config.yaml
model: "contrastive image-text model"
dataset: "rendered scenes of coloured solids on a plain floor"
encoder_head_dim: 64
encoder_conv_stem: false
encoder_pooling: "mean"
text_encoder_layers: 12
text_encoder_norm: "layernorm"
text_encoder_mlp_ratio: 2
text_encoder_inner_norm: false
text_encoder_drop_path: 0.15
init: "torch_default"
grad_clip: 3.0
decay_fraction: 0.2
Rows from block 3 of the image encoder of a small contrastive image-text model, named by matrix and row number. Rows with one number belong to one neuron. Each number is 128 + 32 x the weight over its row's rms, rounded and kept within 0 to 255. All counts start at 0.
Before each neuron's rows are labels from the 100 images, of 14848, where the neuron reaches its highest value: "responds to" is what is common among them. Only what is clearly more common there than usual is listed. The data: rendered scenes of coloured solids on a plain floor.
# fc1: MLP up (encoder.blocks.3.mlp.fc1.weight, 640x160), inputs 0-159
# fc2: MLP down (encoder.blocks.3.mlp.fc2.weight, 160x640, transposed), outputs 0-159

responds to: red object
fc1.28 [128 138 128 128 128 128 128 128 106 226 174 128 128 128 128 128 128 146 196 128 139 128 128 128 176  58 128 128 100 128 154 128 148 128 156 243 128 123 128 128 112 128 211 128  80 162 128 128 176 128 128 128 128 128 128 128 128 128 195 128  25 128 128 230 128 102 128 128  59 128 128 130 128 110 128 128 128 128 128  79 128 120 157 128 192 128 104 128 128 169 176 135 198 128 128 128 128 110 123  71 110  87 128 128 128 185 186 229 136  92  80 128 136 140 128 128 128 100 128 101 128  85 110 128 187 128 128 131 117 106 128 127 142 128 118  95 113 122  94 128 185 128 128 204  72 113  54 128 128 129  76  90 111 128 182 128 128 128 128 128]
fc2.28 [ 67 128 128 128 128  79 128 156 128  82 120  84 128 180 115 109 128 128 128 120 128 172 102 113  55 128 102 128 128 187 128 128 128 115 128 138 128  56 214 128 154 130 163 128 128 128 128 191  98 128 128 128 114 115 119 128 128 195 148 128 147 126 128 130 128 128 128 173 128   4 128 128 128  86 128 128 128 116 128 165 168 128 170 128 128 108 148  83 128 128 133 128 128 128 118 128  68 128 191 128 177 128 128 128 128 126 128 128 128 170  45 128  98 100 137  69 183 197 169 128  90 128 128 128  32 150 128 128 128 128 247 128 115 128 128 128 128 128 119 226 128 128 111 128  99 220 156 128 128 128 128 128 128 128  49 128 128 128 128 128]

responds to: teal object; its colour: teal; disc
fc1.466 [128 128 128 148 235 128 128  72 128 128 128  93 135 128 128 128 128 194 128 158 144 235 147 128 128  78 128 128  72 128 128 109 206 147 128 128 105 128 128 128 185 134  90 128 128 152 128 128 141 121 128 128 128 128 128 197  27 155 128  74 164 123 128 118  87 128 193 212 158 128 128 128 128 143  83 125  70 162 102 136 169 128 128  14 128  45 128 139 159 128 118 128 101 183 128 128 128 128 133 119 128 161 156 128 146 161 128 134 128 128 189 108 128 128 128 153 116 199  99 128 116 121 128  97 128 128 128 128 128 128 128 128 128 128 124 128 128 128 128 128 128 128  55 128 128 120 128 128 181 208 179 116 128 128 114 128 196 203 102 128]
fc2.466 [128 183 128 145  17  88  99 128 174 128 128 131 193 164 215 128  83 128 128 145  66 128 128  72 128 128 161 128 116 128 181 152  68  97 128 128 175 128 174 128 128 128 128 128 110 137 128 128 128 128 162 128 128 191 128  59 235 163 128  50 128 128  66 128 128 128 128 128 111 171  69 128  85 160 159 128 142  52 128 128 128 128 128 176 128 128 128 128  93 115 128 128 142  92 128 183 151 128 128 207 110 128 128 251 128 128 128  96 158  74 128 141  92 128 128 128 133 135 128 128 176 128 177 128 125 128 125 128 164 128 128 128 100 128 128 128 128 128 155 193 128 107 128 128 128 128 128 128  76 128 128 128 180  74 128 128 128 140 108  85]

responds to: count: one; its colour: orange
fc1.302 [ 60 189 128 128 133 128 128 128 124 128 128 122 128 147 126 188 110 128 128 212  62 154 128 128 105 106 128 128 113 128 162 136 128 128 167 171 128  80 134 128 186 164 171 128 148 114 128 136 128 162 128 181 154 128 128 128 191 128 178 128 128 118 129 160 128 128 128 128 128 128  49 128 128 128 128 128 111 128 125 128 126 128 128  93 101 153  83 103 128  30 196 128 116 118  30 128 128 128 147  98 160 119 128 128 183 128 128 128 115 128 179 128 128 183 128 128  96 128  90 128 128 128  18 184 110 122 128 128  56 128 139 128 128 128 128 128  93 128  93 215 128 128 128 186 128 128 158 143 128 106 106 128 111 141 102  90 255 138  83 132]
fc2.302 [128 128  63 191 168 132 144 128 128 128 191 128 128  59 128 220 128 209 128 155 113 140 123 128 102 128 193 128 115 108 128 128 128 128 209 128 125  84  61  74 128 128 108 128 168 128 128 194 128 128 124  68 128 113 167 128 128 128 128 164 128 128 128 128 128 128 128 128 143 173 140 141  64 128 128  93 128 128 128 134 128 149 128 124 128 153 109 128 167 140 128  54  92 128 128 131  97 123 128 138  65  45 124 129 128 128  93 204  99   7 128 151 128 128 128 137 128 128 175 128 128 128 128 112 128 128  92 128 128 128 156  35 128  77  74 128 149 128 128 165 128 128  61 128 113  95  87 128 128  25 128 143 171 128 128  94 128 128 128 128]

responds to: red object; its colour: red
fc1.625 [ 98 128  84 128 207 128 152 164 128 128 128  94 128 216 151 128 128  36 206 159 128 107 119 128  56 155 106 128 128 175 128 128  84 128  96 166  92 128 128  92 107 128 123 128 128 128 108 128 128 128 128 128 159 128 134 128 196 198 128 144  72 165 128 128 134 141 128 128 154  57 128 128 157 119 155 128 133  86 128 138 102 128 128 212 170 165 145 146 128 128 136 110  90 114 128 154 128 165 128 153 128 110 104 103 128 134 137 128 128 162 128  95  91 141 157 129 160 178 255 128 128 128 115 127  57 128 120 162 134 116 173 128  59 128 168  80 100 100 128 187 128  96 128  95 119 156 128 133 112  58 128 128  33 128  80 128 149 128 163 128]
fc2.625 [144  67 116 211  87 128 128 128 169 130 128 160 141 182 128 139 128 126 128 110 128 117 128 128 111 192 112 128 129 110 103 128 128 145 135 128 128  83 212 128 123 110 110 102 104 145 128  77 183 128 128 174  95 128  91 159 128 141 128 128 118 128 143 145 191 104 164  72 145  53 137 124 128 138 171  93 136 128 105  98  60 124  78 128 128 155  64 144  68 128 119 128 128 177 176 120 172 128 182 122  58 116 154 128  99 115 128  64 121 125  57 152 144 128 163  71 185  88 163 110 128 150 140 128  87 126 155 154 117 182 164 128 128 141  99 147 128 128 155  98 128 128 128  88 165 128 158 187 102  72 128  90 128 128 169 128  90  60 227 165]

responds to: pink object; its colour: pink
fc1.60 [128  72 128 128 135  72  70 121 144 128 122   0 128 115 128 196 222 128 128 128 128  94 159 128 128 128 148  92 128 128 128 161 167 141 128 128 128 128 108 128 142 181  51 122 128 128 172 128 128 113 101 128 128 128 128 128 128 123 128 146 128 128 170 128 128 175 128 128  75 133 128 114 155 128 128  97 128 131 128 100 123 161 128 128  77 128 161 194 196 128 148 143 128 130  79 177 128 128 197  81 128 160  67  38 128 153 128 216 128 128 128 126 128 103 128 176 128 170 177 128 111 118 128 128 128 128  87 128 128 128 128 199 128 128 128 118 128 128 128 128 182 128   0 128 128 145 156 177 128 128 125  68 147 106 128 169 154 128  84 153]
fc2.60 [117 128  97 120 128 128 128 128  69 128 128 128 181 141 128  76  12  89 155 128 191 103 115 128  99 106 128 128 154  34 128  69 128  45  95 141  98 128 150 128 148 180 128  40 181 195 128  96 100 179 128  92 128 128 128 128  41 143 157 128 128 124 123 132  76 128 128 116 128 128 128 172 128 128 128 128 128 128 128  79 134 128 128 109 128 148 128 128 153  80 128 128 160 128 130 115 128 128 128 206 130 128 116 128 113 128 128 128 128 131  71 128 146  53  56 141 102 128 128 146 128  92 128 181 128 109 151  98 144 128 128 193 128 166 128 128 128 128 128 128 128 147 128 128 154 173 119 138 128 163 160 125  88 128 128   0 159 114 128 128]

responds to: purple object; light from behind the camera; its colour: purple
fc1.295 [ 10 128 128 128 128 128 128 131 124 128  96 128 128 134 128 128 128 128 128 209 109 120 128 128  85 116 128 128 128 132 128 208 128 128 128 201 106 128 120 128 140 122 230 144  93 115 128 128 128 128 154 200 128 128 128  87 128 128 128  80 128 128 128 184 128  82  51 128 128 147  24 128 128 128 128 128 128 128  43 128 128 146 128 128 114 110  87 162 128 128 128 128 130 128 129 109 199 128 216  43 128  62 128 128 105 128  74 128 140 128 128 155 128 130 128 190  76 128 137 128 128 128 128 128  86 134 198 128  63 128 128 128 128 127 128 128  60 128  98 187 177 128 128 140 128 128 152 128  71 128 128 128  69 128  74 128 187 128 128 136]
fc2.295 [136  92 214 234 126 162 128 128 128 128 214 128 194 128 128 128 128 128 128 128 101 180 128 128  96 129 128 128 128 128 110 109 159  88 128 128  83 128 119 193  90 128 133 128 128 128 131 128 128 128 209 128 128 128 128 128  92 128 128 162 128 128 128 128 128 128 128  90 128 128 128 176  63 128 138 151 128 151 128  84 128  68 128 128 128 128 128  97 128 128 128 128 128 128 128  95 128  45 128 111 128 190 181 128 128 128 128 160 128  26  92 128 128 156  61  74 200 146 128 122 128 114 128 128 128 128 128 128 128  86 128 128  45 128 128  80 128 128 128  89 182 155  51 128 128  47 128 128 207  17 128 128 128 117 136 157 155 108 128 128]

responds to: count: one
fc1.15 [128  79 128 128 128 138 128 128 135 135  96  68 104 109 163 128 128  91 218 128 128 128 188 128 128 128 128 128 128 158 190 128 153 128 217 149 128  83 125 117 143 184 129 128 175 128 141 128 128 128 128 128 128  35  98 168 128 128 164 128 150 128 128 129  80  98 148 128 128 128  93 128 128 128 128 128 128 128  94 128 133 126 128  54 100 142 115 128 128  54 128 179 128 128  53 128 199 194 128 128 128  46 128  58 128 128 128 179 136 151 128  84 128 128 126 128 103 128 116  31 120 128  43 128 128 128 128 128 128 128 128  84 128 128 128 128 149 101 128 128 128 151 128 126 202 118  96 114 141  90 128 128 128 128 128 128 255 129 128 192]
fc2.15 [ 49 155 128 211  90 128 128 128 128 128 161 128 118  48 159 168 128 128 117 206 128 135 128 128 155 207 178 183 111 158 143 135 120  67 101 137 128  43  85 122 128 128 128 128 128 128 151 128  85 176 128  89 184 128 193  97 128 128 128 118 172 128  85 128 128 115  66 123 128 128 128  81 128 144 191 128 128 128 182 128 128 128 128 128 128 128 175 128 144 125 128 128  90 128  75 132  57 128 128 158 128 153 128 203 128 128 128 128 128 128 128 141  77 128 186 154  98 160 128 128 162 161 128 128 104 128  85 100 107 114 128 128 188 128 174 128 133 125 128 175 104 128 128 108 128 162 128 128 190  24 128 119  64  44 128  99 174 128 128 134]

responds to: red object; its colour: red
fc1.199 [144 128 128  81 128 128 120 154 112 128  77 128 128 128  83 126 128 129 101 145 128 147 128 128 128 149 128 128 128 128 143 134 128 128 128 172 149 141  38  82 174 207 206 122 128 110  34 120  93 145 128 128 156 128  68 106 128 128 154 128 128 155 145 111 115 128 100 128 128 128  81 128 128 146 128  64 134 119  62 128 128 128 127  89  97  65 128 172 221  56 114 192 173 128 119  67 128 128 238 128 178 128 128 128 128 128 180 189 128 150 226 103  79 128 128 196 128 169 140 156 176 128 183 128  96 128 129 128 128 128 128 128 113 158 128 128 128 157 137 187 128  99 128 128 128 102 128 128 128 128 128  78  67 107 128 128 128 128 128 185]
fc2.199 [128  67 177 163 143 155  84  97 138 128 128 128 142 128 128 128 185 157 113 128  92 128 128 177  58 128 128 128 123 128 128 151 128 128 128 181 128 128 182 242 141 128 128 128 109  99  62 132 128 128 128  37 128 196 128 128 143 128 143 155 145 128 128 177 151 146 175 120 128 122 128 128 128 128 158 128 147 128 128 128 139 121 108 128 255 128  29 169 116 217 156  91 128 128 128 128 168 128 128 128 128 184  51 128 128 128  72 178 128  93 128 128 226  87 128 128 128 186 128 113 128 128 128 115 128 128 128 196 150 128 131 129 127  98 128 128 126 124 128  92 135 128 128 114 128 187 149 130  97 147 128 128 128 128 128 128 131  66 197 128]

responds to: red object; its colour: red
fc1.586 [128  70 128  66 128 128 154 128 153 128  97  84 128 141 175 138 173 128 128 128 128  82 125  18 128 123  98 143 128 128 133 102 128 128 127 121 128 128 128 175 128 165 144 128 128 121  90 106 128 128 128 177 156 128 128 151 148 128 158 128 176 206 128 128 128 128 128 128  90 128  63 110 179 172 127  91 128 128 151  85 128 147 134 109 100 167 121 184 182 117  85 128 181  76  62  94 128  50 218 147 128 203 128 109 128 192  80  98 107 128 128 128 101 137 147 128 110 128 128 100  82 128 128 167 139 163 140  57 128 128 128 205  66 158  89 128 128 120 146 206 150 149 128  62  96 163 128 128 128 128 182 128 186 123 128 128 166 128 143 164]
fc2.586 [128 142 186 128 112 100 128 128 154  88  78 113 128 128 217 128 115  70 128  81 155  72  25 162  61 129 128 169 151 198  54 128 128 128 172 128  79 128 128 128 152 128 128 128 124 128 132  47 125 128 107 128 128 186 173 138 184 181 160 128 128 137 128  84 128 128 182 143 149  80 128 134 170 128 163 194 128 130 128 137 110 133  76 128 180 171  59 151 100 128 150  73 128 162 128 127 128 128 196 130 128 128 128 128 186 110 128  83 128 128 128 102 108 144  73  78 124 128 128 128 162 139 128 148 128 128 106 128  92 128 128 120  79 184 128  83 128 128 128 140 128 147 104 128 183 226 128  98 128  65 128 119 128  84 128 141 128  93 128 128]

responds to: pink object; its colour: pink
fc1.608 [ 81 128  76 131 128  92 128 128 128 104 184  82 164 145 128  93 196 128 192 128 107 127 115 128 128 141 128 122 178 128 128 153 128 165 128 166 128  92 128 128 128 128 128 128 142 150 128 128 128 128 107 128 183  76 128  93  77 128 163 128 128 164 128 255 128 128 128 128  22 128 151 128 128 128 128 128 142 128 122 128  98 128 128 127  72 128  94 200 175  99 187 128 162 128  67 128 128 226 147 128 128 128  71 128 128 128 152 175  83  74 146 128 128 125 139 162  92 128 128 128 128 128 128 135 150 128 128 128 138 128 153 145 128 128 128 128  54 128 127 128 177 128  83 128  88  83 123 128  70 176 128  44 128 128 140  87 164 108 128 128]
fc2.608 [115 128 128 128 136 143 104  63 149 161 122 149 125 141 128 110  94 128 131 128 155 128 128 210 128 130 128  90 147 128 139 132  91 100  20 121 115 128 128 107  93 128 141 128 128 114 137 174 128 138 128 128 173 128 128 128 128 128 134 122 128 128 185 149 128 186  71  62 128 128  93 128 128 128 166 129 101  76 200 127 128  24 146 128 177  93 163 139 158  63  88 150 130 128 128 138 193 128  32 128 128 128 171  83 128 163 128 128  73 124 128 148 128 126 114 128 214 128  92  81 128 128 128 128  20 128 128  69 167 128 128 128 128  78 108 128 128 128 100 128 128 128 231  87 131  77 128 135 186 128 127 128 121 128 119 106 128 104 181 128]

responds to: red object; its colour: red
fc1.129 [128 167 128 151  87 128 128 188 128 180  76 128 120 112 128  86 152 164 128  80 128 149 128  47  93  83 128 123 128  63 128 128 221 128 185 128 128 128 128 128  88 128 128 128 128 128 128  87 128 115 199 190 161 128  92 121 128 128 128 183 128 149 128 161 118  89 140 128  87 162 128 194  85 128 128  65 143 128  74 147 137 157 128 128 128 128  56 148 128 188 176 128 128 106 128  57  26 136  80 116 128 128 128 128 128 186 128 200 128 152 128 128 128 200 111 163 128 128 128 128 128  84 128 153 152 125 128 128  51 123 128 128 128 128  54 128 126 128  66 128 128 128  72 128 128 128 128 128 163 146 105 113 196 128 204 128 141 128 133 128]
fc2.129 [ 52 128 153  92 150 128 128 169 128  41 128 121  76 128 128 128  36 128 128 119 136 158  34 128 128 137 128 200 157 128 128 128 128 128 128 127 135  48 128 128 115 128 146 128 173 128 128 128  80 128 128 128 137 128 119 128 128 189 143 147 128 128 128 128 135 128  94 172 128 128 128 120 128 138 128 156 128 128 136 169 128 137 128 114 171 129 226  80 128 128 128 128 137 128 128 128 128 128 128 224 128 128 128 133 128 128 128 128 128 128  80 128  52  78 156 128 128 128 128 128 129 104 128 127 128 128 128 128 164 128 128 128 155 183 122 145 103 128 128 219 128 132 212 128 128 219  85 140 128 167 128 141  30 128  29  52 128 128 190 128]

responds to: pink object
fc1.417 [ 94 114 128 128 128 159 197 128 181 126 128  83 119 128 167 172 128 103 189  99 128 128 159 150 128 128 123 128 128 153 165 153 128 128 161 176 116  94 117 128 128 128 128 128 128 128 128 136 128 162  22 140 157  86 128 128 128 159 128 141  62 128 114 175  56 128 128 128 128 173 106 105 143 119 138 184 104 128 128  56 128 161 141 172 125  95 133  92 152 128  81  95 101 207  70 128 156 128 164 128 128 115 128  49 128 128 128 135 128 145  55 128 138 150 123 185  94 205 128 100 114 128  42 221 128 104 198 165 106 164 128 117  85 128 128 102 128  45 128 139 132 128 128 150 197 128 141 128  98  85 182 128 128 128 143 128 128 128 128 175]
fc2.417 [115  60 128 128  47  52  89  99 134 137  96 175 240 176 110 146 128 128 127 128 112  68  65  77 128 160 128 128 138  74 127 128  82  88  98 147 153 152 128 138 128 128 172 128 160 128 179  47 128 100 128 143 106 128 128 128 121 118 128  83 128 128 128  52 128 128 123  82 103 128 142 128 113 184 129 124 148 128  90 128 128 128 143 128 115 128  95 115  70 128 162 128 128 128 176  63  92 115 116 174 129 128 128 128 128  84  58  90 141  52 145 116 131 129 177 128 154 109 152 150 128 134  95 154 127 128 178  58 148 137 128 118 128  92 130 164 128 140 128 128 128 103 128  45 128 192  70 128 111 120 128 128  61 128 199 104 128 153 157 118]

responds to: teal object
fc1.350 [128 198 128 128 183 128 121 128 128 128  97 128 128 110 206 128 152 198  80 196 128 174 128 138 128  71 128 145  67  78 128 140 128 147 128 176 167 151 128 128 128 128 128 157 118 128 128 128 132 128 128 128 128 128 154  64 128 128 144 128 128 155 131 138 131 128 210 128 128 159 128 101  44  67 128 128  83  97  99 128 128 128 149 127 128 160 128  57 128 128 162 128 113 171  87 139 128  73 159  65 128 128 152 128 176 128 128 158 128 128 158 128  99 165 128 128 128 160 128   0 101 141 128 128 199 197 128 128  57  35 128 128 151 138 128 106 128 113 128 142 128 128 128 128 128 121 128 128 128 128  61 145 115 121 189 193 134 156  54 128]
fc2.350 [173 115 140 167  79  98  97 128 128 207 185 128  95 128 128 111 128 128 160 128 150 128 128 118 128 213 128 106 128 154 127 137  73 109 128 122 128 128 125 128 128  70 124 128  78 128 155  80 128 128 182 117 128 152 135 172 128 123 160 128 145 112 128 111 128 128 128  40 188 128 128 128 128 128 128 228 128 124 128 128 128 128  10 128 123 119 128 128 128 128 128 128 128  67 128 128 128  93 128  12 128  46 128 128 194 153 179 128 128 128 129 128 107  33 128  80 128 128  92 128 128 148 128  42  63 105 128 114  70 128 128 139 128 128 128 104 128 128 128 128 128 128 176 128 128 128 128 128 154 128 114  77 128 190  79 128 128 128 201 128]

responds to: pink object; light from behind the camera; its colour: pink
fc1.332 [145 128 128  74 140 128 137  61 128 182 145 107 147 157 128 128  81 128 139 133 128 128 115  50 128 128 128  97 147 128 128 128 108  73  71 128 154 148 110 142 244 128 131 135 128 177 128 128 113 163  40 112 147  79  68 197 128 163 152 128 142 128 128 128 126 128 128 128 128 128 185 128 128 114 136 148 108 137 128  41 128 128 109 128 128 128 128 128 148  17 186 180 128 128 134 121 128 128 128 171 128 148 100 138 215 110 128 128  97 125 128 111 101 128 142 128 128 155 128 128  35 123 128 172 128 128  77 128 128 128 148  86 128 167 128 220 128 128  52 147 128 128 192 158 128 128  99 113 128 128  73 128 133 205 138  79 128 128 128 128]
fc2.332 [ 86 135 128 186 128 148 136 137 120 128 128 128 128  50 128 128  92 128 119 128 115 109 154 200 178 128 195 128 129  80 128 132 128  94 128 128 132 128 148 101  56 109 106 128  57 156 183 116 193 128 149 128 116 128 167 128 159 140 165 126 117 128 128 128 165 141 102 128 128 148  39 159 118  95 128  85 128 128 128 175 128 113  62 201 128 128 128  97  95 173 128  34 128 136  86 128  94  59 128 178 128 128 128 154  60 128 123 120 128 128  77 128 175 128 107 128 115 128 134 128 128 128 197  82 171 124 128 227 162 128  76 122 128  39  94 128 128 128 183 128 128 128  72 158 128 128 128 151 128  87 144 144 137  77 128 128  96 173  92 128]

responds to: teal object; its colour: teal; disc
fc1.477 [172 128  63 128 128 117 128 153 128 145  71 128 172 114 128 133 113 201 123 161 128 161 166 102 111 104 116 179  52  62  61 128 138 128 128 128  82 128 151 179 149 128 128 128 128 147 128 193 128 129  89 179 128 128 128 128 128  83 128 112 198 147 128 108 109 138 173 195 128 128 128 166  52 191 114  68 128 185 101 128 128 128 128 128 128 128  86 146 128 128 121 128 180 142  46 128  60  56 128 128 140 203 128 128 128 128  92 138 128  94 128 117 211 186 128 194 128 128  87 137 151 128 151 128 187 128 128  38 128  73 128 134 128 128 150 139  94 128 128 133 130 128 128 196 107 128  90 128 128 142 128 112 128 129 128 128 163 122  82 128]
fc2.477 [128 188 149 128  55 128  66  48 134 126 220 169  99 128  97 181 128  98 128 121 183 128  53 128  78 128 222 128 128 148 128 147  66 128  84 107 128 179 181 147 162 110 128 128 128 128 128 133 128 128 128 128 128 221 127 144 168 128  85  84 128 128 128 129 128 128 104 101 128 162 128 126 107 128 128 128 123 128 128 128 136 163 128 128 143 117 128 128 110 100 128 128 128 128 181 128 128 128  86 225  31 157 129 128  68  92 128 134  79  61 136 183  93  73 135 128 192 128  50 128 128 187 109 128 107 121  78 101 136 128 128 128  98 128 153 163 128 128 128 128 128 128 177  91 128 128 128 173 128 128  89 130 128 128 128 155  85 112 120 128]

responds to: pink object; its colour: pink
fc1.517 [123 200 128 128 128 162 128 209 128 128 102 128 128  62 128 160 107 128 128 119 128 177 128 121 128  51 128 128 128 128 128 128 128 128 128 149 105 128 128 173 128  89 128 157 209 116  42 161 106 128 128 128 167 120 146 128 162 128 128  94 128 128 128 170  15 128 105 128  81 212 128 166  43  65 128 187  92 128  95  93 128 140 114 128 218 128 128 135 128 128 154 115 128 128 110 128 128 128 103  74  60 128 128 128 153  60 128 209 128 122 128 128 255 120 128 128 128 105 128 160 152 108 128 128 157 128 128  79 128  98 117 128 128 128 128 128 128 110  52 128 128 147 128 182 111 128 128 128 128 112 118 131 128 128 155 128 128 128 131 128]
fc2.517 [ 82 114 128 182  99  49 128 169 152 128 165 128 128 128 128 158 202  97 128 128  96 128 116 128 116 128 240 167 128 113 147 128 136 164 129 114  27 219 167 128 231 128 128 128 128 128 128 146 128 128 128 128 103 158 128 128 128  91 112 128 144 128 128  81 128 181 128 128 162 142 128 128 128 141 128 177 185 128 128 109 130 131 104  78 128 138 128 128 214 128 117  97 128  47 128 143 128 128 208 139 128 119 128 179 128 159  57 109 128 128 110 128 128  33 108 128 164 167 142 128 128 161 128  81  99 133 129 128  80 128 150 139 190 128 128 128 128 128  98 149 117 128 128 143 160 128 156 128 128 128 128 122 128 218 128 167  89  78  92 120]

responds to: teal object; its colour: teal
fc1.23 [128 130 128 128 169 128 128 128 101 132  83 149 113 128 211 128  61 165  71 183 128 166 128 128 128  54 168 128  82 139  90  52 191 116 176 128 128 128 128 116 128 159  87 128 128 196 128 128 128 128 128 128 119 128 128 153 128 128 128 128 159  93 128 114 135  67 168 183 128 128 155 173 157 137  69 101  74 128 122 128 200 128 157 118 165 171 128  58 128 128 161 183  91 100 128 128 128 110 140 177 126 124 128 128 128 160 134  81  62 124 115  72 128 202  74 128 128 132  65 128  60 128 124 128 140 128  57 128  94  87 128 114 174 128  74 128 161 128 128 128 116 147 141 196 106  82  68 128 143 142 136 152 195  91 128 128 164 128 135 128]
fc2.23 [128 145  83 177  65 139 104 115 128 128 239 127 139 128 128 207 138 128 132  96 190 128 168 128 125 128 162 128 128 128 128 124  99 128  31  92 146 196 128 149 176 128  91 128 128 127 128 128  66 116 107  91 128 190 128 155 188 117 128 133 117 128 128 128 128 128  85  94 128 168 128 188 162 177 149 128 128 128 128 128 111 164 149 137  92 107 150 128 128 173  77 135 161 128 150  68 117 194 106 166  76 185  84  34  88 124 128 106 145  82 128 152 128 199 156 128 128  95  79 167 154 128 151 154  99 128 156 128 173 128 128 118 128 120 116 185 101  92 128  81 128 128 128 116 214  93 128 128 128 128 152 108 128 132 145 118  71 128 131  98]

responds to: teal object; green object; its colour: green
fc1.227 [128 128 118 128 128 128 119  96 128 240 128 128 128 219  73 128 128 130 103 128 128 193 128  57 159 108 148 162  86 128  71 128 124  69 128 147 128 128 148 128 127  97 181 128 128 128 157 180 128 142 128 143 165 128 128 189  70  93 146 234 192 128 197 128 128 164 220 128  94 151 148 180 128 128 128  88 125 128 128 128 128 128 128 128 167 128  58 139 128  47 128  97  87  87 128 128 156  87 128 128 128 152 115 128 128 128 177  95 128 124 128 113 162 154 111 128 106 128 112 169 128 151  87  89 128 128 128 128  91  32 102 176 128 115 128 140 156 128  64 128 128  81 128 128 128 128  73 168 128  98 121 128 128 128 106  77 128  99 128 126]
fc2.227 [128 184 128 177 141 197 128 128 128 128 128 128 146 128 128 203 148 128 134 128 133 128 147 142  81  96 138 128 141 128 156 128 111 127 132 128 128 140 128 128 137 206 135 110 105 128 128 184 146  87 128 128 128 119 128 121 188 128 128 103 128 160 128 128 112 128  65 137 128 128  64  99 174 128 139 128 107  72 178  58 128  78 166 166   9 116 189 128 151 128  91 128 128 106 155  64 128  43 128 201 128 128 149  75 128 144  67  94 128 128 128 128 128 114 128 223 105 118  93  45  63  88 155 176 128 123 139 164 124  91 135 128 128  63 157 128 145  77 128  44 110 128 135 145 163 128 128 128 128 128 132 128 152 131 176 128 128 128 121 104]

responds to: count: one
fc1.109 [ 84 122 128 128 128 128 128 128 128 179  73 128 128 163  57 128 128 119 176  92 128  61 128 119 220 128 181 128 128 108 104 128 128 158 175 103 128 198 102 144 206 128 128 177 174 113 128 110  98 128  86 109 128 138 147 134 121 133 132 128 128 139 124 128  86 128 113 128  85 210 128 108 128  65 128 128 192 125 128 102 128 128 163 128  71 177  70 128 171  54 170 128 128 128  80 128 128 128 128 128 122 128 133 128 128  87 128 128 128 128 206 189 212 128 128 128 128 134 114 128 117 216  50 128 144 100 128 128 128 128 128  77 128 160 128 128 105 128 128 128 128 128 128 128  77  36 128 125  79 128 114  90 128 201 189 128 147 128 128  92]
fc2.109 [163 128 244 106 128 110  79 151 128 128 135 128 146 128 116  71 135 128 128 122 255 128 128 128 151 128 158 128 128 128 161 128 128  98 153 129 192  95 128  86 128 128 140 128 128  65 128 173 128 128 121  41 157 198 202 128 128  83 128 128 128 128 114  67  93 168 128 128 147 128  64 105 128 130 128 128 105  48 128 128 159 133 128 128 145 116 128 138 169 135 128  72 128 128 113 128 128 128 128  97 128 113  20 120 193 164 128 128 128 162 103 142  70 128 128 122 128 128 128 128 107  81 162 128 128 120 112 128 128 128 151  88 128 111 128 128 149  87 128 128 144 103 150 109  69 128 128  69 125 128 163 128 128 128  45  53 128 128 128 128]

responds to: teal object
fc1.308 [128 132 128 140 163 128 128 144 128 128 128  89 201 128 128 128 128 128 128 128 128 128 169 137 131 128 128 128 128 128 107 104 144 131 200 128 128 105  60 128 128 128 128 128 158 128 128 188 128  61 170 135 170  69 128 128 128 128 160 128 167 159 124 128  49 128 140 183 128  95  77 128 128  45 128 128  42 128  90  77 106 128 128 148  91 128 128 128 195 128 128 128 128 128 128 128 128 148 255  95 128 149 145 128 145 128 128 151 128 124 128  81 128 168  81 215 128 128 169  69 128 128 128  95 192 128 128 128 138  90 146 128  67  49 128 134 128 128 128 128 170 128  10 128 128 128 147 128 128 128 176 160 151 128 128 128 164 128  57 172]
fc2.308 [128 128 145  31 128 128 128  62 172 128 149 128 128 142 128  53  69 128 114 128 128 128 128 128 138 128 128 128 128 128 184  86 128  28 190 128 126 255 128 174 104 128 128  81 128 161 144 133 148 200 199 128 128 172 108 128 131 128  90 128 128 113 128 128 110 128 122 114 136 128 128 144 128 128 124 140 106  84 147 128 196  75 128 128 128 119 128 128 129 128 128 128 128 171 128 203 171 128 128 105 128 128 128  36 128 128 128 128 128 128  88 139 128  39 128  56 137 128 128 118 128 156 133 128 128 128 128 113  63 128 128 107  92 128 175 172 141 127 128 128 128 128 139 168 128 128 128 128 102 252  81 128 165 128  73 128 128 128 128 128]